config = dict(
    model='image classifier',
    dataset='drawn human figures in many poses',
    train_examples=97500,
    image_size=24,
    crop_scale_min=1,
    horizontal_flip=True,
    translate=0.12,
    color_jitter=0.1,
    targets=['pose', 'top', 'trousers'],
    num_classes=[16, 12, 12],
    arch='vit',
    norm='layernorm_no_bias',
    norm_position='pre',
    activation='gelu',
    head_dim=16,
    fused_qkv=False,
    bias='none',
    qk_norm=False,
    layer_scale_init=0.1,
    parallel_block=False,
    moe='soft',
    drop_path=0.05,
    num_experts=16,
    moe_every=1,
    expert_mlp_ratio=0.25,
    slots_per_expert=1,
    shared_expert=False,
    patch_size=[2, 2],
    layers=8,
    width=160,
    positions='sincos',
    pooling='class_token',
    label_smoothing=0.1,
    loss='cross_entropy',
    residual_init='scaled_by_depth',
    optimizer='soap',
    beta2=0.999,
    lr=0.0019,
    beta1=0.95,
    shampoo_beta=0.95,
    eps=1e-08,
    precondition_frequency=32,
    max_precond_dim=1536,
    one_sided=False,
    adamw_lr_other_params=0.0026,
    grad_clip=1.0,
    l1_shrink=0.01,
    ema_decay=0.999,
    steps=12600,
    batch_size=512,
    epochs=66.2,
    lr_schedule='wsd_sqrt',
    decay_fraction=0.2,
    final_lr_fraction=0.01,
    warmup_steps=630,
    weight_decay=0.2,
    adamw_weight_decay_other_params=0.05,
)
Rows from block 4 of a small image classifier, named by matrix and row number. Rows with one number within an expert belong to one neuron, the router's apart. Each number is 200 + 30 x the weight over its row's rms, rounded and kept within 0 to 999. All counts start at 0.
Before each expert's rows are labels from the 100 images, of 14848, where the router gives the expert most weight on average: "responds to" is what is common among them. Only what is clearly more common there than usual is listed. The data: drawn human figures in many poses. In brackets: how many of the 100.
# router: slot weights (model.blocks.4.mlp.router.weight, 16x160, trained with AdamW), inputs 80-159
# up: expert up (model.blocks.4.mlp.up, 16x32x160), inputs 80-159
# down: expert down (model.blocks.4.mlp.down, 16x160x32, transposed), outputs 80-159

# expert 14
responds to: lying (29); brown trousers (29)
router.14,163,199,177,210,196,243,200,237,177,249,173,173,170,195,204,162,217,248,211,163,193,206,259,212,174,246,160,193,197,172,237,228,181,236,171,172,162,197,187,179,191,190,176,177,191,206,187,175,133,222,286,207,212,269,206,209,152,147,183,218,174,204,169,230,221,212,195,242,124,200,213,209,219,246,210,169,231,224,229,223
up.4,200,389,249,217,275,199,208,156,144,212,169,219,199,190,268,197,194,210,175,194,173,170,148,188,202,203,193,208,204,235,213,172,168,206,202,200,198,197,190,190,212,194,197,204,268,220,211,213,208,240,210,165,201,183,202,200,200,179,207,201,191,198,214,203,210,201,188,187,186,144,217,190,196,184,197,188,194,214,161,213
down.4,198,167,199,138,198,270,207,195,302,203,216,182,204,246,127,200,293,156,181,186,220,263,191,200,201,175,196,196,174,181,196,197,194,205,188,150,249,205,256,212,200,201,216,205,168,186,191,201,184,198,131,188,203,211,184,203,197,251,205,220,215,199,178,229,191,137,194,270,211,269,239,219,224,210,205,202,246,200,289,174
up.5,206,212,209,192,148,265,164,197,181,198,200,197,188,234,194,184,152,184,198,199,214,164,176,201,203,204,250,213,204,199,198,226,206,193,200,199,215,159,204,232,199,202,214,192,275,190,215,203,207,225,189,204,208,359,215,227,194,204,201,202,170,195,182,193,210,203,159,212,265,166,201,171,215,164,205,160,200,224,202,203
down.5,183,148,203,211,225,209,214,209,191,212,190,234,198,187,201,204,224,210,225,206,185,319,214,197,217,145,162,206,247,196,209,222,171,207,164,204,172,194,236,195,187,185,187,205,197,224,181,215,185,235,132,257,205,204,217,195,229,217,203,193,206,185,232,202,207,228,194,216,218,198,190,309,202,161,237,257,192,202,254,186
up.6,191,178,198,181,156,137,194,191,188,181,201,153,152,224,165,186,204,234,207,157,219,188,205,191,188,214,139,152,197,200,199,206,200,196,202,147,199,233,188,199,200,212,176,201,250,235,200,201,193,189,195,199,147,150,203,226,212,177,208,176,204,193,203,210,206,231,191,253,181,212,223,217,169,233,170,169,177,242,202,191
down.6,220,202,180,192,201,209,196,223,215,228,243,287,318,164,237,192,205,187,210,249,161,224,224,211,201,168,199,201,217,202,190,195,202,229,165,278,200,195,261,195,204,200,187,192,194,176,270,198,213,172,172,249,259,211,222,200,185,228,199,228,195,198,153,175,260,204,198,179,193,198,198,221,143,209,233,233,193,142,183,221
up.7,200,325,205,199,249,285,200,202,187,215,233,198,193,206,194,199,198,204,175,181,175,204,205,152,182,152,199,205,227,229,201,194,180,144,160,208,201,204,213,198,200,229,240,201,184,201,201,209,232,210,200,214,201,191,241,139,244,204,197,203,201,208,201,193,199,200,197,229,266,201,203,228,191,198,191,207,221,221,202,221
down.7,199,211,203,205,197,203,177,180,263,210,192,146,195,194,207,186,201,206,242,207,188,196,238,205,200,208,179,198,212,200,198,207,160,218,202,203,204,199,204,199,201,200,236,112,231,201,200,199,201,201,198,299,232,201,209,202,214,225,203,210,168,199,161,225,210,187,177,254,172,198,205,274,180,189,210,201,200,196,202,199

# expert 1
responds to: standing (33)
router.1,162,226,223,217,223,105,165,197,265,192,194,200,222,172,203,224,193,136,197,230,187,165,208,217,163,200,197,200,222,162,187,202,186,192,195,163,172,167,208,183,185,206,269,226,211,192,174,134,169,201,201,218,238,180,198,187,229,224,184,166,229,216,182,241,178,200,146,200,174,206,208,169,274,196,191,193,147,181,234,187
up.12,191,217,206,202,210,281,183,177,146,186,197,183,169,210,180,210,161,206,214,200,227,190,131,207,198,152,176,220,208,185,211,116,176,201,179,160,203,194,199,172,201,191,213,290,237,195,197,203,223,212,187,203,237,232,122,202,202,192,153,199,203,201,220,184,201,195,200,208,256,193,207,138,215,165,199,184,160,215,197,208
down.12,200,206,199,187,189,196,203,250,245,217,223,213,228,198,201,201,205,220,176,176,193,167,243,197,169,251,195,160,243,280,171,243,177,181,206,206,205,200,172,180,197,202,198,373,195,203,140,203,156,178,202,215,216,133,237,196,198,216,189,199,172,199,188,200,207,233,205,172,210,228,210,198,222,209,256,227,223,175,117,213
up.13,199,206,205,180,195,220,194,203,185,219,202,225,184,181,198,199,229,238,189,191,186,188,200,167,216,195,191,221,180,200,221,202,169,206,186,118,199,207,191,196,203,182,247,243,200,199,221,216,196,209,196,172,183,179,226,206,154,199,184,145,184,201,198,193,227,201,243,192,229,323,185,191,190,186,222,217,248,193,184,156
down.13,193,210,200,202,201,166,237,195,214,179,141,194,201,200,160,200,203,172,208,259,124,134,178,175,201,192,233,217,191,205,231,183,210,158,201,202,197,209,160,199,203,200,211,334,191,199,270,246,239,196,222,185,180,198,214,165,199,191,215,198,309,199,190,190,178,223,241,250,199,225,203,189,220,221,159,250,197,180,164,201
up.14,204,211,245,186,173,181,190,205,199,195,188,121,234,199,218,257,158,189,163,191,181,145,180,207,207,211,246,220,223,179,206,193,202,182,200,181,207,198,231,198,201,150,204,226,301,195,199,205,215,254,241,244,227,210,221,241,206,177,194,186,253,225,199,192,201,206,206,226,192,204,203,161,140,216,150,193,164,203,172,224
down.14,201,206,201,200,166,196,186,206,202,209,249,187,197,175,135,200,197,239,178,188,187,181,191,197,198,226,187,208,225,225,194,192,194,228,204,231,189,215,174,198,197,191,190,283,190,215,146,223,160,176,104,201,228,143,189,200,236,194,173,218,189,206,250,192,267,201,201,87,297,198,201,193,214,206,259,234,234,138,132,174
up.15,202,207,180,206,234,226,199,202,201,200,180,199,191,219,200,201,249,189,193,205,149,209,241,201,200,193,217,203,204,165,188,220,193,243,224,191,199,198,198,188,200,202,175,171,131,200,201,209,201,131,206,199,220,233,247,204,185,202,205,210,203,199,193,211,201,199,205,213,134,167,204,213,199,198,225,203,199,195,207,227
down.15,203,198,201,185,199,198,209,197,203,188,208,197,192,206,215,201,198,218,211,204,432,198,205,198,194,114,209,194,199,192,199,188,207,201,202,196,199,201,208,200,199,202,206,181,208,200,178,208,216,204,202,206,202,179,174,223,196,197,200,195,215,197,202,208,193,272,200,246,148,201,191,200,212,200,66,270,187,196,195,208

# expert 5
responds to: purple trousers (33); purple top (29); lying (25)
router.5,210,186,211,207,208,230,214,190,249,210,193,188,194,190,254,175,179,212,175,152,226,186,189,231,170,171,195,183,199,195,214,127,227,225,180,147,215,175,224,159,179,192,186,162,171,234,206,205,174,195,172,191,228,259,178,208,141,173,174,206,203,197,157,206,226,228,217,231,235,200,222,245,198,182,177,221,218,246,178,209
up.4,190,202,262,216,201,207,192,203,229,189,193,194,261,0,204,162,235,172,199,167,180,205,230,216,200,199,249,211,160,198,195,181,195,202,206,191,189,190,198,192,200,205,193,194,231,219,213,173,190,206,225,235,199,186,228,198,196,191,205,204,186,199,203,162,208,202,194,135,204,206,203,255,213,206,198,200,190,197,258,228
down.4,200,196,200,198,199,212,245,163,199,225,175,201,177,252,209,203,76,204,258,213,198,208,169,216,217,185,200,244,232,118,192,195,179,196,197,230,198,201,207,152,200,199,277,134,194,199,203,191,168,182,172,191,201,202,208,205,206,192,189,199,205,200,194,230,200,203,201,332,216,179,200,207,200,198,202,140,157,216,154,197
up.5,201,312,163,220,227,210,246,202,182,204,201,169,265,179,212,210,185,198,247,205,135,185,210,181,169,223,201,202,185,186,206,227,142,223,164,233,213,183,195,201,208,207,227,273,184,173,235,203,201,207,195,171,153,199,208,236,205,195,202,186,196,192,201,200,182,241,180,107,148,257,204,169,219,198,177,176,210,252,248,175
down.5,200,164,202,184,210,213,208,185,205,211,190,180,216,209,250,213,177,147,203,183,184,138,153,207,283,200,203,216,228,225,205,187,167,155,198,199,192,178,139,198,208,190,207,218,230,204,264,216,257,196,276,199,201,252,215,184,201,174,224,200,297,200,189,211,243,199,175,297,195,214,227,169,249,187,139,188,142,201,172,219
up.6,200,205,210,208,168,210,191,201,199,201,191,237,224,146,184,180,195,204,188,188,197,194,207,184,195,240,195,237,160,149,201,178,196,164,199,197,176,178,193,193,201,195,188,130,168,189,178,182,176,202,204,192,200,187,237,208,209,156,201,203,201,219,182,205,201,172,170,187,312,184,281,230,214,200,265,205,193,255,220,236
down.6,201,202,204,193,198,195,257,179,209,192,201,166,162,197,199,190,153,173,203,250,232,157,195,201,202,105,202,204,198,211,179,184,265,235,198,236,272,228,267,202,201,188,268,210,202,199,215,232,190,179,176,185,206,226,133,186,194,262,211,192,167,204,195,205,199,198,184,232,183,166,180,164,197,226,201,155,183,166,168,149
up.7,200,174,201,190,181,206,234,202,235,200,193,206,206,218,198,159,173,204,239,210,198,235,231,196,201,211,192,208,216,105,189,138,213,232,172,263,200,204,221,205,201,216,223,201,200,219,197,200,176,202,213,216,163,193,82,267,199,165,191,199,199,199,201,198,203,198,208,196,161,121,207,199,198,217,200,187,201,196,280,190
down.7,194,202,200,168,201,183,229,210,166,199,199,206,223,196,218,201,205,187,156,184,267,194,214,204,228,171,209,201,155,316,193,203,211,128,202,176,199,166,178,199,206,200,105,188,201,204,186,194,199,184,196,216,259,194,304,202,202,195,201,201,217,199,200,204,188,168,190,203,202,263,195,175,202,199,150,201,182,204,136,184

# expert 7
responds to: green trousers (30); lying (26)
router.7,210,202,188,143,260,224,208,225,196,239,213,150,164,213,182,214,133,207,205,162,165,155,179,219,208,243,202,195,209,225,202,247,214,219,189,223,178,136,200,199,215,198,178,180,201,178,194,192,200,174,133,170,256,200,182,174,131,252,190,148,217,163,147,230,166,248,233,272,197,205,177,183,205,224,190,177,222,221,209,232
up.4,205,199,199,182,202,263,201,200,216,209,203,182,144,309,204,187,207,127,184,215,202,242,190,254,176,168,247,161,189,199,199,190,206,200,198,209,200,173,203,231,201,219,134,229,228,170,186,198,201,203,237,202,180,239,192,192,207,198,183,209,201,202,198,198,200,214,196,211,221,213,244,229,199,206,206,224,206,199,168,159
down.4,186,160,180,237,185,165,232,161,212,204,211,148,221,177,269,205,188,211,190,199,191,168,252,174,204,228,171,200,262,224,235,201,201,179,212,193,198,174,204,164,167,209,289,214,193,211,196,191,203,230,153,205,232,169,179,196,190,168,191,169,186,200,202,247,162,196,203,160,192,188,199,179,194,199,199,178,188,179,208,220
up.5,195,225,210,206,171,202,188,216,197,192,198,204,231,143,217,205,220,167,175,193,150,216,135,199,218,158,187,178,209,249,217,123,209,221,182,192,222,193,195,175,200,175,234,132,198,200,207,202,202,202,227,191,203,185,163,194,226,205,202,194,198,165,202,206,228,194,205,224,224,255,268,201,190,176,229,270,189,210,176,177
down.5,185,186,189,188,195,191,163,202,216,178,173,214,160,203,247,215,228,173,182,191,152,218,231,221,194,143,199,176,190,223,197,188,193,212,222,182,201,170,222,201,208,207,181,140,218,192,229,205,153,202,230,204,229,125,127,210,202,191,195,204,160,214,268,185,235,220,181,200,205,207,200,217,150,201,188,236,206,177,231,154
up.6,230,197,194,204,184,233,167,212,190,245,199,185,243,287,215,202,187,204,213,231,233,234,186,233,198,167,212,191,205,172,206,243,208,196,202,189,203,148,202,207,194,188,226,166,210,175,200,176,141,168,252,198,230,177,300,199,211,248,209,186,185,196,182,212,198,202,184,226,215,133,195,188,200,139,221,192,141,196,271,227
down.6,207,203,197,218,199,187,218,167,213,172,182,209,175,181,196,200,158,143,199,192,183,199,195,217,198,188,221,203,194,205,199,160,218,234,217,183,195,223,228,189,188,202,199,235,196,197,150,264,228,173,88,221,216,150,117,192,220,187,190,201,248,201,208,183,213,188,199,134,151,206,209,198,167,208,179,217,214,197,142,81
up.7,185,210,188,211,199,179,191,205,201,218,237,235,204,192,186,182,221,290,235,142,176,187,276,173,203,173,190,196,200,186,180,196,219,210,196,207,201,175,221,193,198,149,254,287,189,227,196,215,197,196,205,213,164,201,271,189,205,254,199,205,191,168,173,171,199,204,275,137,201,213,197,204,197,195,214,205,242,203,198,124
down.7,196,269,201,216,198,167,163,227,267,202,200,190,211,154,191,181,214,185,193,269,201,182,198,203,224,217,228,261,147,194,208,210,210,199,201,213,208,201,189,203,209,199,191,201,175,202,187,211,255,231,236,219,207,257,132,172,190,200,207,206,232,196,221,221,184,167,182,321,197,216,194,204,199,198,196,173,204,218,202,306